Weights of a small multi-label audio tagger: activation gelu, moe soft.
Rows from block 3 of a small multi-label audio tagger, named by matrix and row number. Rows with one number within an expert belong to one neuron, the router's apart. Each number is 128 + 32 x the weight over its row's rms, rounded and kept within 0 to 255. All counts start at 0. Numbers have three digits each.
Before each expert's rows are labels from the 100 clips, of 14848, where the router gives the expert most weight on average: "peak in band" is the frequency band that holds the peak. Only what is clearly more common there than usual is listed. The data: tunes sung on syllables by a formant synthesiser.
# router: slot weights (model.blocks.3.mlp.router.weight, 8x192), inputs 0-95
# up: expert up (model.blocks.3.mlp.up, 8x192x192), inputs 0-95
# down: expert down (model.blocks.3.mlp.down, 8x192x192, transposed), outputs 0-95

# expert 5
peak in band: 4000 to 8000 Hz
router.5:156182095097145123106085131156065110130144096100125105141176140086086135078083100089137159178134116185125104151159112104112138117127146093059108064158146160175123105119167142078144176192167130135147184089175149080128098106118193111176143148064126088023118096075119146115133042162089113155
up.2:128100113139116116134117115120064121128115132129132000116162133110129143121179128131079125131108127127134165073099119111163149103137107103140131112142132139099169183169127124137115109155102148112139236113121110110115114130063113132128154202153117128091139057120130086147125109087114111200
down.2:128127085130129142130112125146111148127130133175023138126169131130187131130126098116098135118135129170141124114133070132152118110095109191081079134132141255142127024134153130127156139123127114141104200136122145099128134099122136141126126127173106120141126133092135124125127098127141152165
up.3:130169142104150121147124129224177139128118142134157255185130137123170139137152139164153123138117121092096094166130070115093143138140160113136125147124127112119117104101129120111131135087144135169142179124163156012125140104141124157150115111106114143157096189149191136133133124146153133097
down.3:142082166058131120123123098132138134139177097057089121147107106160123142073126110156143117134206106124075131159123194152122182150140142140181091110099075104159135138139078116121158162109133116163136080118098121090152111149149094129103147051090112138114124139101138209135171120172077105156
up.4:144138119133137130134124139081255123125162133065084175109128132127070095121008126133198130134132128125128123155117154125061128120137169140132129095119101117184124110114142126115102153188145123137127099129255131151132128123121148085143100121108131115092137048125122117099135130142122125103
down.4:125093178084114118119131108125140104147133124118120083151091122173116144094121154117169118127171128092109139185117158122128158126138126100182141123132108096107115148128075125121128126113148126115125088134128146129139138147163111145130127000103164140106134126128145146126140154123125152117
up.6:167139154104187113093161139148032137156070134067040129118107087164079130129067198148132075135121137125133123124172184106144136075148173140149125101120140042155135122141195159143138138170089107170131136094103135090132145100105081062076130132130182146108113129067113134093121121109058086144
down.6:169134096040143079167138113139189126127130142087147125105080105193116100138136117117104158123132129112110133188119116135098187098120133122208147135129157119160108125137145133156134101110101121135128116124094151158151097128154167104139167255168115118114132130139108112098124127102119107107
up.10:125066125098123125153130131107206154146135161121065057129108060142157112150047121135144118132165136127137163142199167137102139123138118139159130118105118091143150137107122142153106133162116156133150171134093138116109153120129139117000144109104135137083141100120066157127118133113155123112
down.10:141146113127139238135122076138144112116134118160222145089231157114120123166142150102120151157124162168124107114126167114131150146133151160003083134099143166122131108143110190108138136119129135127115147131140159075135110132134114131166087160116120104145122097139129122109150112122101223145
up.12:131125118115129114132135143141106133129134137145153165164122118131159129121130137104140127137117138202153122127133109122149143130131129140106125151130143130092111152190140134097133117106126115127110068126196130103130109115144137134145144123106146133169130021102116106137130128135147126132
down.12:125157148132157216129132097134105121145105087105184081103198093131101122162140141043123141142036165136125116070138177089112138133150153091072123210132179112130143185129119140114117141104098114092139133145152108135119127123112006130149106191101144103162149113194123106057107083162104143129
up.14:143112116126144123147131148127253127132144132090103164115121126140083115114000125117210121134141133108139130140114171124076135124141218136133135088115115128155128124116150135113124156199141120141127102127194131136132121131126151094119123113111146116100140063126120130105126121131093120122
down.14:173123158085128108104133088097178101157132131144156053115083152176109146138147174083229113128105128090155163218124152100128160132147120075165194127141132016087101127125080156168123102070142124148108094196153157129136145147147081170177132041120186113177135136146172148118140148111117139097
up.16:130165116109121113110126124139134129131101096129209214143118091140141136136100144128161111105126135135222137144141202137137139135120192111122130136148148240093152110139150116143163113108117058120114049133091123038125099167147153154126161106159128144131104172110143152118133137123083127150
down.16:120076129080106117142142121127136127138177113105070156158117105160151141086089117138118133117176105132074124186147123145139152129124120135146093117107083176143132106147129090136165133127148123150142116085096137102142109132163153118116131000128119149101114131088139160127133135139116117130
up.21:139134154122140126138124146104226134135143137109100229107107137125105115112012118151160128143124126099100112141118053123094107128126189124129124121114112100155119095087136130086104165119157112134129115125218138137140143116152143112188104115111131112114128119152122130118135114148170126057
down.21:141055153082088098129126118126111086119128116078109149156113118198127126096115143134171129112255106111100140173139156131123139141140118128200089107127099105159147155132040104118130140127132104149128088112102117087146119139171131126114118000106140132091115134108143196128152127147123117140
up.23:125127150093128125147127104075074138129120147117134086060144145128125167139180136172126129137097124097112160098112096124099134131117128113114123127140119120077145126147139113034127132090131145135134194123220156073122150120151134141155158128123119129054116059154131042138138107125153119134
down.23:115136149089110115099161131114100101117103166086219126142067154133084120132128163142136135126165141115111129110133204101121155135155131149197129146123176024144121255132071152080119172098108141092137069139156143108135083128120118121160098134110156122138125093171107136124202182103103121141
up.26:121169107121118114095122122141085129130111108156160174197120111130159153127176130084095123125130144157198129118165164134194123133134105128119127156138159173093131160140122130137146083099112094127155052127028105147119123115156100133116161129155123137202117234135149132134107141124135140073
down.26:118121122078133141129100125132156139128138139155000114141149130135187128114127080112121124122154143158124134157126087153131145125096135167094120125129118194141136000133158128122137124118132132130123181139119136125137087124129145130123145115136113130136138133087151140124163091134118124139
up.28:137142110124129122105124124021167131127124112121116255123121128130109126117066118135127128130132130154141109143173158127108119130155090130130130145112128139207133122099114140107119148127132099145157000133129130147125169124167130098131109114136133111125133197146126118127107132134161129037
down.28:119075146073108123123133114122158112136133137095102128165106096187129127128114123123104138094246127110089147234140136137132186140124136122210107129132103137136165144129071074088112122107153131124122076088053140110181124143175160118058129000097153140118115133124158171129133125138126120120
up.29:144155143127142130111126146122255124128165129082098246132120110127107072110039125135174125126133132124140116161123182130087131124147164112125128112111103138174139125104139130106110146194135078129126090123228134122126117120155175082175103117105143122093139113090114115096131123140126125114
down.29:108088123094115103139120110139118126123135118136069146152128124170144127113101124113104126115168121134108141190146112133139153130130117135130104129137116200129153091118132093111139118118146110136123140111085136102131123135176149128097127000114126133123126125091140142106123123130130124128
up.30:158108164148157116153141140085162135137157131096055165111076102134103101118049123115126105148148136103134150135131141127104173124168135081144137122071106122136181141070130177078141123233125115143122145115249139096108114125121160103124102104144165103099160106105089110090109094144127105181
down.30:111138111166085175180117125131106074097113156153180128087203151086122118118136185105132132134000152131138105127126153132136100119125112137098181116152174133132134081133107156153131122126117097123136137142170137159070110115175187137237131255144164141128134128141105080084104150118139146127
up.31:138181118117131129090123141090157123129133113121130243145109122121126120121041123118176138122132127147184106195137201130107122130141145127119137128117124174164099119094134128110124131131147066162162042131169121172137125134176151107150082111122131122132113165131148124118127130145140133054
down.31:135102165095107124122126121134162148145223110095009129161122093167138151083110110139121113111193105135070127155125124147146141126119130144157104112104052163160144113159117095107141138127144123163131093099088147092150126145153148126104147078105100144097122156079140210146126135161103110148
up.32:137094159131148114146123118137181136135132156117122127111128145134089134136124123063156123144123131085118145149082044121102116134073171122127128113106115086137125106121135130075131156115144130130118059128255136125145069127124145126255100111123126111073115082166099105126137117144159113117
down.32:106113171111153125174165124107170167155146094042101119173100120153127151096126163080128116138142123096066144155118160165129189161147167065191146145145087024125130213154116052102107111094108121100124072129102135160148153152149130154074132125060165127145131116102179157106134210149100091107

# expert 4
peak in band: 1000 to 2000 Hz
router.4:129130077135143105099059103153127104166088172159129078148163077146104180168121137105119145161111190154151129080121142102089057121088185118136111093121142162140139131075168087142107163181126171082132083101113078079137178116134121126161082136155090085091116123106114166158092182080127085135
up.4:127138138138117156091134104035116149132134086146123141196110138135155091116118113188110127150134101137136147129171120138169142114120097123117125102126150117193116153137141137154121153143141134125134152129080130062126097156107159125035144132097146120083144131095097107138107119108184133197
down.4:132131192078144167179129157108148132140130157096210171147175153131120097128132209109164131113173142099114135101135115113122168149151128112131115098094201134112069163133072162193135147105143175096121092150087150139121091134127091162127083137134129137119139130158146075145092094111114095198
up.6:135103181131128130116136131062123147113120111126119044132101194199129121124099119144144130161090098229088127110177151140090141138127112173128125135131135122187133164192120133150136151123124179138102209119101183102120036142171136125018151126106158124123137153102132126124114113100113124123
down.6:135105041116122129069124087163138110131133077141077111041124089116151143181126079097138158111103139146129133156104094156157136129084120141128101132158115197104112082129177111121097084111142100151116139120123163093101123080119190134083108145161107115135169136096106160127165197141136162127
up.7:142121122125158103151149098098143131136138188103113157057123104126098121092170151163095099095147146095174123170153106152077142174162187107138157113109112106101138121107105147097147085141150086150143110168157118113117071184035138110102102173164147106129164106125100111105175121064150126232
down.7:123142134079086089129159160156109127100150198153096115162093128135163156084053170120125120093032171061153106164119153184137114107136134146171183150161116158072059178140095101117074128090088163083155110125146142111111118155125148122131096164087138094133115120150119127102205121152092097111
up.10:144057161119123108169154129109099119109151073096093204160111143106100096109106130144137121117158114128061119140095133131111147116162134101083128134118109108142101099104150157138165143114111141136142241113146162149141142126141137135130093129195137130050112062118114107084150090135092166172
down.10:087126142123123136149148156123137130128123154101162128120157137117104100151137155131104088124109112095117139140126150113120117136157172116199198113165196040129137134122061119148109125114124105067142099134164137156104129151111188114125079145115117134100129121115118082119101123144224035112
up.13:140081129143136106126121116053198122122133159077104200159125102102118094122000122065141129131133134094145102169067138131087147124183186119114126084111092114184137102136154131102129124063106113141148119131208126170120140138144128122127131123182131107102123127125091121095134118130001129114
down.13:134129113198076083131140112154086150151126174127141113162093098178145174140108126137133132054061136147130149161123166131134130146131132101191154120200119110028126203110060058101110094125118098023145137142120116172128129201113128137100135172124121131151152152121085132123155139143116092137
up.14:135211118103129138148138111109000116131136091112121167161143112100125123119155115129121115123140132090122148136024100122183139118128150081099123095132116118069115128099149149137149130174121106124143121127139136121137151124150170137172136121132125133098119076131121099121142118112123121173
down.14:130134121139152150136111124115131116118115037155107114112187158127102136130154074111112142166184140135125122097121077151159120111080083156075080121077122204155135049118213203129164140163158144203103164133096111120127134072124112145148131125127145131124129161147144127140117155114134205123
up.17:167105146121165094143156114175152171180146166108098110101090077103128101095183105155094093101157119101166174074162157142137159149152139093150158077088114119129147170130095153091158089109117087166175079138147146141099149147070167093108147125157161092058130104147110099095173099109099106136
down.17:129094137132110098101146105139116105097178144111183168128047161147146077175182166096141084122195119149105125110128139122110179119134116083192121135175172133126156158118099163069156099116116197131117122127087127166125104091167164144053132133140159124097120083126094098084126153070144113102
up.18:124010088126129090162153117227152130127119126133104170127095203112117090118197120196113133096166117132099104117145157148137099154102148075114138127129103099099110111009127170162130104105147127128159037130140151066120164071111032120140109162144145144113109080131145122092152096132116138180
down.18:191096132137098117093120145157104160111172149113078139138114087163111123112096117177116131107081102127114130159136163159165126139137095188106121114142061063101110164117104057113074112109146135160131079140099122138159120159139126072077150065118111127099099096072163162139147077114122074168
up.25:117114086123123167104127135203167128170076119136136082078128092117146159093146157131089121099177168081158115102106186129159124133141100119140140128072187141176182193173094116120093102141144071125149158143141110161110122090097075122108101128139122123130147169121138131134121130129119122052
down.25:133126129146121130164157160125154116120121133084108115124150116118123113162131134107103104142116126125097135148120137134122104134138141140138166162170155127130126113136128133104091129143114109126169128106135124138116137131142192118082109142134104111091110116102116152036135086120135129112
up.27:138126138062101081156125149127037134137150123106109139141115131074137105125098124135107119157144144134099169103105116119152130102150128122122124121100123126145134125135137145164158116155104148124196255091158125143124165135110100137140206155131119132071119122159143131135136111116083188115
down.27:097140123140145146130099103117133125142114024143123069109169166125096145121163070107120135166163130126142134110121046148154115107055084124106101130083121115163131066130184188128160132153159132199102141140123132126111137079103118153143144130135138146128141189135131151135120183108117186118
up.28:155057179106146113148155127255054138135132130119092134151100219127159098108077119158125104096145123130105169090147188141078155163134149127145147160096099120067146150127110172103157117186132125162095097143154163111115094127168146126114123069153163134158141135148122112105152097146109091000
down.28:188108146124129140157119160130133173161159132081028178113119137152145112114083101199110121093148082136138136147141155147138130159162157148082101125137057121142099161133119083101123115127107143171141101141136096148155162166127120089110148000128125135158091097062180138121117062119079058169
up.29:162185154084119155103144107087062143125138094123109141169105178142143120130169109161094136130077116225068137131181116144166155142115114164129119143145121118129132165124125154151157131127129159153129137126060171074115083118190202130064179124095149141147132130140142102130111101116114121148
down.29:125116124155109084122162123108120118118125120101153119128086076138141109142080149100132117110066167132118104148130177122101134125155126121183235126188171072071160138127081063157085113090108073078167111090138127164119135184161125087096114117098124099124113098114089108121156126111149087087
up.30:136168195075123141120132122070005139114159053072132152150125175106108162120073092133083146152101135127001103163124110165151151124152103107104105106113142113166142137090130143151154138114097106140092142137106154157121091089141165130143086129122129126040118130137155087106110084119115130101
down.30:115085135083121191181163140136152142157133163076122059234132120135124143128086150106113151123100157100151129165136138143145171181119146189176111153148137133120121153142078129084096110110131102136128093161101178074124125130058157138091101175120112139141133102081168103171081101146145125124
up.31:143130159199149139154121121171195103093178156096125126055144202137050114129103143107189141100082110112096099168110186163090100125157152149115147079142088118201122095146140098122134164137146158131099215144165119146132095129211089116137087113074132131111122142125095152105166135161052128115
down.31:169065150108159156126138142125129148118156144100093144148114099165109155106104110167095130095136111116138136150146161170142120132151132171160138124117093082141111152132098089137096141113137123184130058147109141120158119181116090104114101000108109159078097108058177196159138119100117094109
up.35:138053146143144098174160135192162098098106177111117186113127161123111106091112158119175131074124136111099093162116178141100097140161182128140153149138079120113143071143122122102150078063125123139100127147172131129134167081167051134151097117189142163202113095114138165107163124163095142097
down.35:180094149129129170132111157148122180147165144107059140157125116147157153097118111172101116113104085140132148129166204156179125145162164205095132097122086166098120177141122056088129129124125163139137127144093135085160135175103101101099182103078105142113092113080157164159153043132076069188
up.39:134120164171168072171150089126125092087147163073114124127188123133048102085032153078162113127129155101142094168077103108064128102159182138089114101107076097108125072161180138101153130178050136142108072157166132141143148165134117144172136092165177116125120081115086111080168129135059122121
down.39:138138128133080119150130151110122166186110156149149164194116140153115126104077156136153163048172113115116151143118222123096140109142146094108124125115078096125068219111055098071122144142086185120122095137128111138151139186128115140140114116114129118125131153140145076131126148144063101161

# expert 6
peak in band: 0 to 250 Hz
router.6:127165142145113131105090142121057105077114096133170130145146148128062154105143175122151146126066116168138100106170063114065084099102149091059093130169131143154097058087162111120158171138092167114104185102092121094164149088173141167157093151175082069147101109144121110096118104135137103145
up.2:132088133149129122151129128226247130138116131127122064138126102133163119128073130146115108138153133111154122137153222130153132125131101123139131125105128127166149157110118133156130130149133127138244193132097131092122199138174121121065145126123124146134150140122103135128125130122135134129
down.2:111130106143116217127125107156143137095156134105157151011215115129129087129118178148117120129070122156148135159118113094120124170094178180094161154140133153152128119157135121202110096133060116150137189129132163075133130154143152135123123130122086143151113126113112106098098037122184047126
up.3:102161179062119132175139121117068145128103128145178126089115096131151136092186117223095109098145121145160123104068075109056143129108072120152126184117129137168141105186088108120111145066112122104109132091149119145116175077109094125160104131178136104151160157153126098124115143142073142085
down.3:093131094119135114127133133137131096112123140093180082200108122133097132148137097147125089143128145081125138136145106157153097133131115128142144145144179017137143148099063156122093133098158106122136062118163138105119127109111096132136113112156155114122151122150111103130148151114131144100
up.8:135137089140113140080119131098240138146143122137116101159130140117154132152107121107104137153135147128119178187156217137199135121128128119117137081129134143106127156099135142146122119188153133134162117145072125103119080170130167125086156135082121155077118133117141131144123116119176122237
down.8:147113094164159177088111088145132135119148106131139137066158139116127112130110117135115113135139120152143130142122115151108128140117132173086101124120156210151134114137205167159123108114088129117126173133119126065137152145155121137113081121111117143168128137157126146127093045126137138156
up.9:138076121148137110098150120103148125119154118120074144161111099147114116139114123195100107119153166123157171125133138122116126137127221134134149106133102106129137128109115187136145143145157135142150070124125147077096127247153176096131124117132152132097080089160066101114121105167159110175
down.9:124116142116136127128148131123127119131135132084116147144102133121126133134109134154126114130139135127141121165133093136113094136133121125145129135131125075139141126125106138135108129044153101151135123131135144135115147120108119113161082000147129117139117090121150124103151138102159148064
up.13:133129124107130132144126152078182147144127156111145252121120129136122129152036099169117115137211135076085149136179193162154121128131086085138137095094107138195152151060115130142122186144115140119208200107119156103123134140143137089104148126113117101125083137131134111117117120122131111137
down.13:149125123124138214119126045119125146123159119107130140046149111117144123124106150127113143151118138163143111150124095137132131140110144162103129140127134219146121111151163142165119063110075124127138237136109157096136151160150140124110101147115103155153106114123145128127107050129136114156
up.15:129116049090109120107115111147179137146118157130116072115122106129127129135147118139111103145155155103173168148117110105135150105143139069130142087131127104081173184131124132137124098124139149124174088111128116074125135141033142108055143109126116135121122068123109130131117152110139121231
down.15:128129143103200160115135113109129132133160143088098128093118101166111161149101123165110131140119152144156149186126077135116114120151117082141201125142166075126149127134118112229103125102146090101135104162123195117160177123124114141126120146108129128198142105111180207129095119117140046101
up.17:132112126140131126145130128217235132145125142125126098140125109132177122126084124174126119136148138114139128136166203138152133127133108123136132110112126133170138144081123133136130130137133130135186150139105133094122180148142125121039150125105130136138154136125107126124122128124149125145
down.17:117113135147147212106133074129120138128143116103118138062159120120133126131110106141126126121114134146152122162130119138141130163124137165094140115143132179174110113146163107151122122083105134138144183136116152076141142142160125133102044142128117142201119113116137124118129033122131119145
up.18:129158108073119135088118125145195142162147114147135113161115103147178134138104112228101127168148155118180147144140255123189135123125088132125133070098144155159151174160114127154118135169139124133158171114085125142114095140104168122056173140075120145113145194104136117131071133109163135070
down.18:104120192066182173136159130120143125133142188052075129133078115159113147136126079167130147133043156098167126160149104112132123134145152077108175133134114018122100126160063086149107128087118125142164094139104189114140162116119112096147125136123108138164116080081176125125124112124146093098
up.20:150184092035119122087122126162220134136135141137109122167116133126154115128143127037097125130144123144129165117174202132199123133117130131124130108129129149113128192117127146101126109130129127135160038140096123089127062121140156134090166132064134168161149170108153129133117124114147132157
down.20:101141133149129117139136165135124125122087142138129130131183126151100131157147183140120118106103143121088129147143101137129085113097133130151153109168151081144162132124092138140143112137128097103150137149159111194115118127141120104150070090143078122110111110115123127104154117057171144050
up.21:124112117174120132137127144238227139172128134135132099125128109139174124135141123176132122134155133110103144132193169135211116121116112118136130118121139138108137158048134139160121134165129128130217203137040130098129161139124098128089171129082119133152155149126128139132119136108153119234
down.21:153154139122177164095133089137124131122138201034078150110066104146141121138128117190143133135096169126153115196135095128096103147132149057092151129181137072139092125154120114172086121070114096143138106135118177124125178119135133086139070130127104138161139036099144096105154116105175092056
up.24:134088108099131109145121124156255163177121172138124096136112094132143123133047123154141102149187151136162143183187197128149138136133127114130137057115119099175113157079109133140132117158134131128184153115108135072144154146161164122056110151112111133095139124117090146121175130080107133189
down.24:111132126098142147096141157110125129091151122081137112127150144204080170139153137179112140154153170162130202164104117135139120154142095118126176160102117072065153144128085103203075136071131130091142000178090186140169165132112099146123163120136102116169109126102137114145117115157130109162
up.25:134160152081121102126124138139081144123122150136160150152114114122144146084156125128123118129109104122201108096109110116110138122128121149149132146117138137111132135255123108105128101110116110140116102109152108177117115089146104118152110143126141139135126167137132103124119141127127131000
down.25:113110135120153088148134142140152117111168166110146148162119135119091119074164026153112104134203153079156131134140090148132108122134110106202062120114161084147135092128127229097046141122160140129113093134131144138125150079110139135146094116122150123106114127145155145104143169107120150075
up.27:139172107094126133077124109181200131146168103141115056161126081134165124134163125099094129152128149135190142178080135123202142125137124134125134102112136134156135170179119129149126118160136114139136159131110124158112101146110195121091168132078129157094185166105100121133097131125152134035
down.27:029159160152110053141096125113134125145086150162158096155138160132125129154098190083130151131061136124058134099137153089107144122111119149221148100186163099079146141115070100130192137191117128105132102124147109154114120115148134129148154122132129122131155182167053131110142135149157133159
up.28:136151111198135117166136130102216130145109175123136129120108112131152124111101120171128073130165136051114134130207187140162126125116115097139125121101135119127161203081128137134128122114120122142202107136076126103123196137061067118057154121125128135158158140129105099110119127105137117146
down.28:137142152115226207125148113099153118141148144055095163123088122142137121156114165186116177134102134131144107184159082134134098127139126080101191135178127088143130137187116106155107086054115097160173144153090176133127168116130126103141121137130114137153117000096164114102117101101205094060
up.30:129091100169128128152115145147177127143129164130132050122139105162147138117133130198107119145199154123093151149122166133120175122125116125153131080109129133141157173123126138212114111163142166135167255136119128099126186138000137142045152112109096143109160154099118132130122149107139108163
down.30:116145152111158062134132170146130153117091147101123113191121150156123140145146096120151103142117124090128141117168157079154126130155128120114126144126115000113121144118049119111131181130135111152145089112124113115131126077127097138152162105128119152102151117105120086130133160097091120123
up.34:120129135145134124124144144134045110107134100118139103059138140115065167132080136040169144103117109140144113112073108105106153127158133153131141129171099123090130108192118103073130104196126136112100106109177136151136135138058144118200124140149158104095106043120129143127129098154104120199
down.34:117108149127152178062161072115122098111175157009109172109092110127106132094108110174188135159150186098136109161143117155152106141128117092185144123133159058154118093137108139125079117081162091142126034142082200151164195077126139095114082095150089141109128112129131144150115139132154120103

# expert 1
peak in band: 500 to 1000 Hz
router.1:163161118117142111116124113131103130114133137118139126132187114152121104131140120035125137122101106160145124111178124147148107117132158096112134097147126131100131129125100118181135106156101102114146000121069145097124115118255111142109147121101138177141167111098136117142116128140114144146
up.0:109084098154120132146143127136196121124109139129101186141109128132132131119107138208118124125174135117079114149094178132120147133136116147108118140123139099192141082177124140100129131056134161132123220155148107168114155142000110135082136120137132132147115103164081161132144130099074145061
down.0:131176143107100155106129154115159104122128148092167166063150153105118093127071195115086113153082138094164124154148108099083112166150154118012112158106181049081117156136092140115091128094094156118163110136102116133116126130124144133131105178103137136116128099130169093111101121093145133163
up.2:105121133068120117149131133204099189175090190154129125148132083116177110115119129153099110133153136142092159082129168109173167133080103122139120180142141141105150173211121132153120115137128152106150156128110125118128113106123118153078155144120141148110217157115130122145130122127135108034
down.2:141080138094129137139194134099105129149119098124112154129149145119156119095137134115208184131176104186136104135152047116149159132153167106135060216103073196127118124143091088128139174118102115211119096156213123092153089113131095134140112134104137114142069115100142123153141155137088136159
up.4:135177145101155086131126142131078126124116124128156109134161129127124120124128123073132119128113128177136138078122107125138097118086137097123128126128118134112122154129129119175135119176125121126153042104101219074139123121255121128158134125122126133127145101081182081129119137155168113144
down.4:114152125127122172136118114126148111127146126126143131104158106121096132146071141128086152125105144134122117118140158145093070188087137089134157100124169106119115118129211136127123123123128156038146127106000131132108123130152222124139121132053132143114136121106123100133116115134174112154
up.5:153169095103156114125092117085199150150185147134097142068104112149089151144103093155105105144074159087085152177141072106091150136169173109157156114100135140110147134068134150094104157086136064098132057107172119098146093195119161078173091100156122091085099104157087114143104089107087104162
down.5:160120134153078101130112136134103137122117105144133132132126135121116121104071162117150135123148109131118139119108154117130125114141096132166134115129103111153158121112103113117143134171123131134135131131126103140133123144151130136123124000124140132113129139127097188132147151141133106138
up.6:083115134094109165171157142125112137157102126149132087112113132155187146088145130227109114133163124114061150121161209112154150148111081121138119155110161134121150167087099130164110140145139145140106255123108134155115183181093139144145136136132125119075167161132134092145112138114142127073
down.6:139065154090010136162144154109126101103152136123063130152056125158113139102097143115174094131172100085090162144128087098149086098148095136134111130077113093150139103122038147131131163132161090166140095168129151138158093154129096107122122075166136154096106125117135171165109178041120143086
up.7:138158132099151087135124140124093128124125123128161118141142137119124116118130118078123121135110126176129137086115107120142089115098140095112129122124117138112116151133129124170135110166119123118151027094082204079133119121255108131152144134121121127122161110089186080130121138155176109134
down.7:127150129135123166125126127116153130117148115136130109087144121111103138143089138119089142119106147131115142118122165138101072184088139108141152115120173125137129114131246126135125101129143159038133158112018126144113136125142232135136114133047134138113139143108114113131113106123171122149
up.8:120020140134116155126125131145117137140132112136117169132105122135171157133151138164129126147147126105144134174151180122140139139147095163132125141114154134115109140086128145098135131109125113175089255126109111186125146120000145131130135139143119125156101183159109145133126120111100131001
down.8:160115121089091105174125106103026103124145133097069159071128153160118129124135057130103119116199118136149139152142125157121141096159129139083087114138113148092156084073059228099090135073114148149156101121104158047138062122143093116081084094124117127139126086107136106132144134136128074110
up.9:117039100125132120125138152108076123156132126135152067145082150140156127144118142208149133157135113145136120122130133141190139115132099131103122155119142141093117199154151130199118153140105124143136255119104153077143111126086188112179177134095127127150123146111170116155137116126167131145
down.9:122151161143124184123133133120153117135155125147106142081161128125100124142095138129107158124099144140109129125136150122105112153111131098132157108114152120138135107138232118124105113125131171000137151132053148170130116130133208122144122136099146130125126130106124128127109109118165111126
up.11:140169137100154091130120141125091126121124122130161116141163127123124115121132122061121123130111134178135130085116108120138088110092138087117132117125118134111120150130128116168132109169121120123164000098093219084134116119255122127163137144125129129123143111093188068129118134144168119144
down.11:131144130130127166128123126126148130112148119143126122078141120110106138136083134120099139118110146132122146119124167135105075196086137106132140116113176138138131114120243128131128105126145155021132167112032126136120132124136246138133110133049135139118135142110119124131116105121171118151
up.12:103096222135151119173162141144228166133155181133115153104097112149141115113111144150120102120163140106067144133134146108104163138150102143144139183114128140124125113141109140126118133147143127120112179122173124138121120114095127117112122118145155118126132162121071183125123133115116103105
down.12:107136099088159167115102115114107109131155142102103119134136110129154124115184092136145121145182110111151126121120087159144179122134139169064083170163141255135140059078092188129119121056135164180109121156147151066113127106138062147141113216137136133184130101106102107128166128120145140134
up.13:126073160132121131155129153121205156133106159134123109118148139132142113124029145110127115134153125140128097144085129126095143119123126146154125159128136109163136121162119122132118094053120185137161169132137127140139156137169077128047129092146126150132162136117107147136120153089091104186
down.13:140188063127058071144094133136075109115083091144218151167105118138157112100151191159137126151188094143142122133118161108114156105132153132076103154111133051140098151140025153123137160133092139193152054126200125142150131140138106152157150109133137101139128107145133112109081137125101161164
up.14:111077091162104132137123116103158089112116129138118164149100120126147114112124144137148138127146151120175135146061152121097163122164111137090121108150151127144139112154148134033124109101107138129088194158188090197131164133000138131123142128139120130153101146150113161148150102100096156091
down.14:127134119155133144109109114140134126098136117148155139056170138111093103144106147130084168113073162134137153139120131139120103168111129124117168087121183080128125129113255146138110075113145149051142159097060135133127133105141190124121089132043124141116138138126122123126105115127164107134
up.15:156162134097157069122128159113103133135118139127154117150147134125122117130111121098109116134118148199129131115109107104126100101104139112125135120116111140119129169147126127184133109152126148137164038085094237066136121122255119121147140121123136119110145111079194062126108156125181102147
down.15:134145131130120164132128129128148128110141121139128123078140118116105136134081130122093144115109142132121141119118159132101069186089133111132145118120185128140129113122234124128124101127145154003135160113020128140128132122139220136134116134058134140113134140110117123130118100123180116142
up.16:130085179147127121134128152107208141119143150120126079111125139128128119137000136125091117131136150146153110133096091127060132120135116139135133120103120112160133164134122132135117117088107168127121158114130141076127155160147145116084125111142131128127121127113120123121122133088081116169
down.16:130152122171164076094113091160127143154100105151179077114130099136105134191143091122128154127011106146125137120104116136165119133102088159155153104116105051121127118130214121153120106169105092142152139100109096175119170146168142136162119153113175105136159166169121127125105077137112107085
up.17:142129217101111076128132179113136133128104135129148118124160122122150125123087127104122113145184136186161087146080133133086126103120112157169123141103138131132135197158121111148123139136106177161173179106113228080134151124255139116137152095128126139153123171095197090123110176065122121126
down.17:104090098131180115123109152175159137185091190132135151187110110165150127153158137150180075129143069125141129094167133088129138097136132148104147145118099151097136157120000155108107134139120166176147086156197089132125143166095063145164159141189152084131100095112181107133146148126105117087
up.19:146060116146107142117127128165151131162126129131115109117091116127143135137074125171107119134152132109145126137109210122132150128184110134142129131096130141137151158134123143087139115142125144145091253135118130183121140134000143127107138128132133110139102172131118149118124133093089136071
down.19:050170097179092093133109121119110118140125184111121177131142183135149082126121143152123147063046115098143121154137105156116128097158162124080156151138101045072102125118055149109089116100098146139153150089114091057125131113136122134160125154135092132179112082120172052129108094116155179119